Weights of a small image captioner.
Model: 64-pixel images, encoder arch pvt, encoder depths [3, 6, 6], encoder widths [64, 128, 256], decoder norm rmsnorm, decoder activation gelu_tanh.
Training: adamw at rate 0.001, 6200 steps, batches of 128.
Data: trained on views of escape-time and Newton fractals, 5.5 epochs.
Rows from block 9 of the image encoder of a small image captioner, named by matrix and row number. Rows with one number belong to one neuron. Each number is 128 + 24 x the weight over its row's rms, rounded and kept within 0 to 255. All counts start at 0.
After each neuron's rows are labels from the 100 images, of 14976, where the neuron reaches its highest value: "strongest on" is what is common among them. Only what is clearly more common there than usual is listed. The data: views of escape-time and Newton fractals.
# fc1: MLP up (encoder.blocks.9.mlp.fc1.weight, 1024x256), inputs 128-191
# fc2: MLP down (encoder.blocks.9.mlp.fc2.weight, 256x1024, transposed), outputs 128-191

fc1.475 [168 116 141 117 132 123 120 136 170 132 112 184  68 128 156 130 106 182 109 111 129 142 114 154 153 145 168 148 127 152 123  73 108 119 149  86 140 147 135 112 116 104  86 175 158 145 108 126 166 116 130 137 126  79  95  99 151 125 143 123  95 132 152 174]
fc2.475 [124 117 152  82 129 113 106 167 127 166 112 125 123 118 127 105 125 107 139 135 152 122 127 116 154 101 150 124 121 147 123 161 119 126 129 102  95 120 165  90 130 188 105 137 121 142 155 102 155 118 161 152 126 164 130 142 143 121 124 155 128 111  94 142]
strongest on: Mandelbrot set

fc1.281 [129 105 151  91 115 159 104 137 105 124 149  93 104 126 146 120 148  97  93 170 137 147  85 108 149 115 108 109 145 116 122 109 115 141  91 157  98  99 173 140 122 136  96  79 102  91 125  69 130 116 160 182 130 133 138  98 138 177 156 118 142 137 119 117]
fc2.281 [104  91 105 104 110 119 110 125 185 160 127 133 140 161 118 119 103 118 114 121  93  92 151 160 142 146 201 146 155 116  99 125 144 149 130 122  73 116 110 137  98 123 123 113 115  74 107 169 183  96 129  98 102  96 115 115 130 134 140 174 132 145 137 106]
strongest on: cool

fc1.205 [112 134 126 127 118 142 155 127 152 140 111 118 140 114  85 127 162 133 107 100 151  85 123 132 152 117 131 169 166 103 150  99  91 133 131 148 142 136  95  95 119 118 127 103 124 168 148 116 149 152 116 133 146 116 125 164 160 146  93 132 142 114  79 130]
fc2.205 [139 158 142 115 160 114 122 150 123 127 135 167 119 149 153 108  81 122 126 146  93 157 118 139  84 159 127  98 112 130 100 156 154 113 125 116  90 120 175 152 149 121 100 152 143  99 111 139 125  95 144 133 114 111 145  84 108  70 151 103 113 141 135 140]
strongest on: vivid

fc1.746 [ 89 124 112 154 127 150 122 132 122 164  90 193 140 131 171 139 144 126 128 118 140 141 116 150 123 147  90 137 143 108 120 127 145 114 170 166 108 121 129 133 113 111 130 110 105 176 105 176 152 118 135 119 135 129 100 143 143 118  92 165 121 100 125 128]
fc2.746 [ 84  90 132 178 131 159 114 139  69 130  70 159 149 156 147 139 145 114 125 130 145  77 105  93 144 102 130 133 144 110 139 143 147 156 128 160 111 135 115 170  94 117 166  79 121 119 101 141 118 147 120 101 148 134 107 122  76 149  89 146 137  86 133 117]
strongest on: earthy; tricorn

fc1.244 [134 112 133  74 116 142 145 146 149 125 119 172 122 154 141 114  68 154 118 134  94 113 106 124 104 156 137 170 136  97 110 172 127 161 100 134 102  92 145 156 110 135 131 121 116 101 144 153 142 125 127 138 133 110 144 109 145 144 130 139 139 157 128 143]
fc2.244 [178 141 124 114 148 147 159 131 132 160 136 123 150 120 133 128 165 160 128 132 165 155 109 117 151 102  96 127 112 158 125 120 133 104 111 108 141 135 127 148 168 155 101 152 145 131 148 130 149 146 121  99 139 175 114 143 149 112 143 125  89 127 163 102]
strongest on: tricorn; Mandelbrot set; burning ship

fc1.115 [127 123 128  86 118 114 128 116 155 139 114 147  99 131 149  77  61 162  98 150 144 131 111 157 103 125 135 141 108 110 150 161 143 148 159 120 119 132 105 114 131 134 146  89 165 114 154 175 132 123 108  85 131 137 126 124 166 143 149 140 101 149 122 156]
fc2.115 [140 118 155 134 126 112 124 137 131 125 139  95 100 118 110 100 142  66 118  72 117 104 103 125 126 102 133 113 131 120 127  96 119 128 155 105 125 130 109 166 111 107 179 105 102 125  86 144 106 190 126 107 107 139 104 137 154 144 142 148 105 151 105 125]
strongest on: Mandelbrot set; tricorn

fc1.405 [ 96 130 103  99 142 121 123 102  80 124 133 153 177 105 135 149 128 178 107 160 153 135 161 112  96 126 111 152 135 127 157 173 176 132 128 165 140 136 106 121 149 102 141 123 115 164 166 129 140 136  97  81 139 150 126 112 129 152 104 162 165 145 157 134]
fc2.405 [124 108 131 101 177 142 133 136 121 168 123 152 152 131 123 137 129 203 111 158 140 186 130 127 141 128 108 137 149 124 134 143 142 148 126 175 131 152 143 150 148 114 105 123 119 136 146 144 140 142 128  93 156 154 115 126 140 145  96  90 144 133 141 116]
strongest on: earthy; Newton basins of three roots

fc1.67 [113 116 114 180 142 120 147 149 166 120 139  92 140 116 114 128 139 150  71  86 157 111 131 100 133 142 138 137 124 133 125 125 149 143 102 147 138 126 143 150 116 165 101 136 156 133  82 105 117 159 124 136 107 160 143 154 103 114 127  27 122 165 142  98]
fc2.67 [137  89  98 129 111 126  81 144  87 106 114 138 129 117 126  97 129 133 164 152  96 126 152 151 158 182 147 115  70 152 144  68  89 118 177 157 147 132 134 120 128 100 133  94 116 133 134 126 136  92 117 146 133 123 158 135 128 107 144 169 142 146 122 135]
strongest on: Mandelbrot set; tricorn

fc1.91 [ 85 131 132 148  93  96 130  80 120 121 104 122 171 133 125 159 151 147  77 129 164 145 117 121 103 105 117 134 131 144 128 106 162 173 128 179 145 114  91 127 146 105 141 100 171 180 153 108 139 137 130  96 141 127  90 128 116 130  92  92 148 128 192 113]
fc2.91 [127 140 125  67 176 139 135 129 165 179 150 143 129 147 125 134 128 163  96 131 161 143 103 130 135  84 162 149 129 114 114 152 158 155 108 126 126 113 105 126 125 126 144 120 143 134 131 161 135 144  83  98 137 151  86 135 147 178 140 133 140 130 164 141]
strongest on: earthy; vivid; Newton basins of three roots

fc1.477 [140 120 127  26 140 113 120 130 106 110 132 175 110 128 139 140 105 195  86 118 127 135 122 141  79 127 178 138 150  83 114 135 130 166 151 124 113 138 158 143 144 111 151 114 124 121 144 179 165 106 113 126 138  77 115  97 148 158 115 137 129 134 131 160]
fc2.477 [139 128 165 121 113  90  98 152 117 121 142 105 116 125  83 103 132 102 136 108  80  98 107 177 128 139 163 136 122 127 102  90 106 112 147  98 123 117 116  88 109 114 135 100 100 141 126  75 115 131 123 165 160 137 119 122 173 101 114 169 128 152 115 126]
strongest on: vivid; tricorn

fc1.718 [113 126 131 133 130 124 107 105 153 111 131  97 130 118 127 118 128 155  80  92 132 161 105 121 124 102 175 121 120 124 168 104 149 195 123 132 108 149 146 128  95 113 112 145 167 153 149 128 155 117 107 103 130 137 103 124 142 138 100 153 154 162 167 129]
fc2.718 [124 124 113 168 131 137 111 140 130 122 106 142 104 121 139 127 157  86 149 111 133 106 137 121 131 178  97 122 108 144 154  98  75 135 153 132 117 117 149 154  93 107 146  96 108 130 134 133  89 126  94 102 119 102 145 150 131 128 128 138 112 119  78 142]
strongest on: tricorn; pastel

fc1.87 [ 93 102 118 169 122 121 101 128  88 145 140 111 156 128 157 146 166 123 156 152 125 175 141 139 166 126 107 122 119 178 123 144 142 116 121 153 113 123 108 179 107 110 121 163 151 143 122 141 131  99 171  88 126 130  67 164 144 126 113 102 146 131 180 101]
fc2.87 [148 143 166  96 171 134  98 124 122 147 168 108 160 109 125 127 136 137 123 134 121 180 105 143 102 113  84 108 138 156 122 123 124  70 115 123 153 128 134 134 158  99  99 140 110 110 120 122 118 141 146 100 148 156 119 128 159 102 112 117 122 107 157 121]
strongest on: vivid; Newton basins of three roots

fc1.128 [102 123  86 136 107 132  97 127 101 102 162 114 136 114 113 151 171 115 146 117 109 132 180 106 124 116 141 108  87 126 127  79 151 140 117 146 140 105  91 142 137 118 151 112 120 122 143 129 172 159 128 123 116 162 122 106 111 133 143 148 169 158 180  99]
fc2.128 [111 135 118 193  79 125 124 120  78  66 147  99 143  94 120 136 151  93 115 130 139 136 177 114 116 133 118 103  79 165  99  86 127 132 131 137 129 114 101 144 136 118 116  93 151 145 134 101 117 177 138 106 114 185 129 105 103  93 123 130 122 146 164  92]
strongest on: Mandelbrot set

fc1.457 [125 125 149 148 101 127 119 117  96 132 133 120 134 127 137 116 129 145 107 139 110 140  97 142 149 114  95 156 124 136 132 135 117 116  98 179 111 112 110 120 121  87 113 136 106 108 110 117 115 118 124 133 146 125 114 159 176 141 106 145 153 134 141 133]
fc2.457 [ 99 109 174 144 107 134 129 155 160 122 107 150 119 107 138 136 138  69 166 100 115  90 141  99 121 103 151 149 127 117 129  82  81 105 173 117 101 101 130 157  84 114 146  51 123  99 108 113 154 178  78  96 119 114 122 110 150 132 136 153 105 143  92 137]
strongest on: Mandelbrot set; earthy

fc1.692 [132 129 116  95 154 102 131 136 118 163 114 159 100 129 125 116 112 118 159  82 121 105 148 167  75 142 134 133  85  78 131 133 107  87 149 123 119 125 129 136 111 148 105 139  94 130  89 112 125 137 125 113 130 131 134 140 146 133 170 120 188 136 110 151]
fc2.692 [150 178 133  84 133 140 155 122 139 152 149 144 143 111 143 123 118 164 126 145 139 152 127 113 101 112 131 144 156 146 138 158 154 147  86 141 158 102 138 111 139  89 122 131 154 121 134 142 124 119 144 129 131 175  87 134 190 111 115 116 103 105 134 133]
strongest on: earthy

fc1.564 [104 159 135 156 102 131 147 119  85 114 117 102 133 123 123 107 112 110  77 181 139 138 118  94 143 132 127 121 107 153 137 151 110 120 129 167 117 144 103 140 133 124 106  95 124 151  90  98  90 173 153 118 145 178 168 108  99 123  96  86 104 114 135 113]
fc2.564 [127 104 137 107 179 144 159 156 147 145 106 136 104 166 118 140 157 127 135  87 140 120  90  93 167 121 126 155 169 115 133 152 139 146 110 137 127 132 112 172 109 157 142 153 101  99 125 165 146 117 133 102 148  70 120 152 106 183 157 129 156 104 119  88]
strongest on: Mandelbrot set; tricorn

fc1.263 [119 138 135 151 122 125 116 178 104 121 147 119 106 110 125 100 140  62 160 113  79 131 151 131 159 154 118  93  83 121 105  98 125 109 129 120 121 116 125 129 117 132  97 140 124 111 114 114 133 134 131 142 145 118 137 173 134  94 132 121 146 125 157 110]
fc2.263 [127 156 112  99 128 115 123 106 132 130 139 159 151 127 110 153 101 181 102 154 119 124 145  93  89 124 171 130 142 118 157 133 157 173 118 170 124 147 156 118 148 144 166  96 143 148 166 129 144 144 116 131 117 133 130  50 110 141 107 126 152 135 102 128]
strongest on: earthy; Newton basins of three roots

fc1.589 [115 102 110 139 114 105 134 145 128 127 128 142 150 103 131 123 142 108 130 168 111 100  89 155 155  87  95 116 121 102  90 158 141 121 136 115 133 106 106 110 142 104 149 152 120 100 142 109 106 151 159  84 128 136 103  98 139 116 135 109 154 159 132  84]
fc2.589 [122 139 109 154 104 121 130 106  97 132 132  98 100 143 111 131 107 137 133 125 163 133 156  80 126 126 107 106  99 171 131  91 146 112 136 144 110 130 136 125 176 130 146 147 142 166 175 130 151 127 200 133 148 159 134  87 102 114  89 133 132 146 102  95]
strongest on: earthy; burning ship

fc1.590 [124  90 106 119 110 117 118 146 143 133 138 105 103 117 114 145 131 107  98 109 121 122 162  97 174 149 136  96 153 128 164 135 142 101 102 124 123 129 105 191 132 139 159 143  90 100  48 177 130 117 141 147 109  91 134 163 119 117 125 107 156 101  83 117]
fc2.590 [179 152 117 134 112 124 142 124 117 139 113  74 102 124 113 120 113 129  75 120 119 134 127 150 118 152  44 103 131 130 129 142 146 134 102 130 142 144 104 159 157 131 113 200 119 134 122 112 129 124 153 113 142 167 152 141 134  86 121  62 101 129 152  94]
strongest on: Mandelbrot set

fc1.258 [116 127 139  67 130 123 165 137 129 128 137 151 134 138 137 149 131 147 124  73 141 121 120 176 115 107 156 156 100  97 139  95 109 114 125 119 140  93 139 129 131 159 119 100 129 105 152 113 136 206  86 142 137  88 171 158 136 142 129 132 119 137 116 164]
fc2.258 [133 171 126 111 119 159 142 138 168 128 180 109  98 127 107 151 128 152 150  89 117 144 129 156 153 150 181 153 132 111 147 127 151 143 128 161 120 141 114  82 123 120 145 129 103 101  97 127 118 114  72 112 118 165 101 135 154 138 122 111 114 121 118 107]
strongest on: earthy

fc1.49 [119 128 107 160 117 166 157 120  96 104 144 118 120 164 129 134 143 149 104 111 104 154 108 171 169  94 123 149  92 103  83 139  91 145 134 131 116 171 112 148 121 112 142 132 115 154  95 114 130 182 102 169 138 149 137 160 178 137 147 138  68 189 125 132]
fc2.49 [ 77 104 164 137 139 130 106 117 113  89  75 165 166 135 147 117 151  89 134  93 123 104 141 119 129 110 102 152 125 145 183  84 127 134 112 170 133 138 121 133  97 125 114 122 142  61 134 136  89 105 113 108  94 107 108 108 151 117 154 129 138  97 116 157]
strongest on: cool; tricorn; burning ship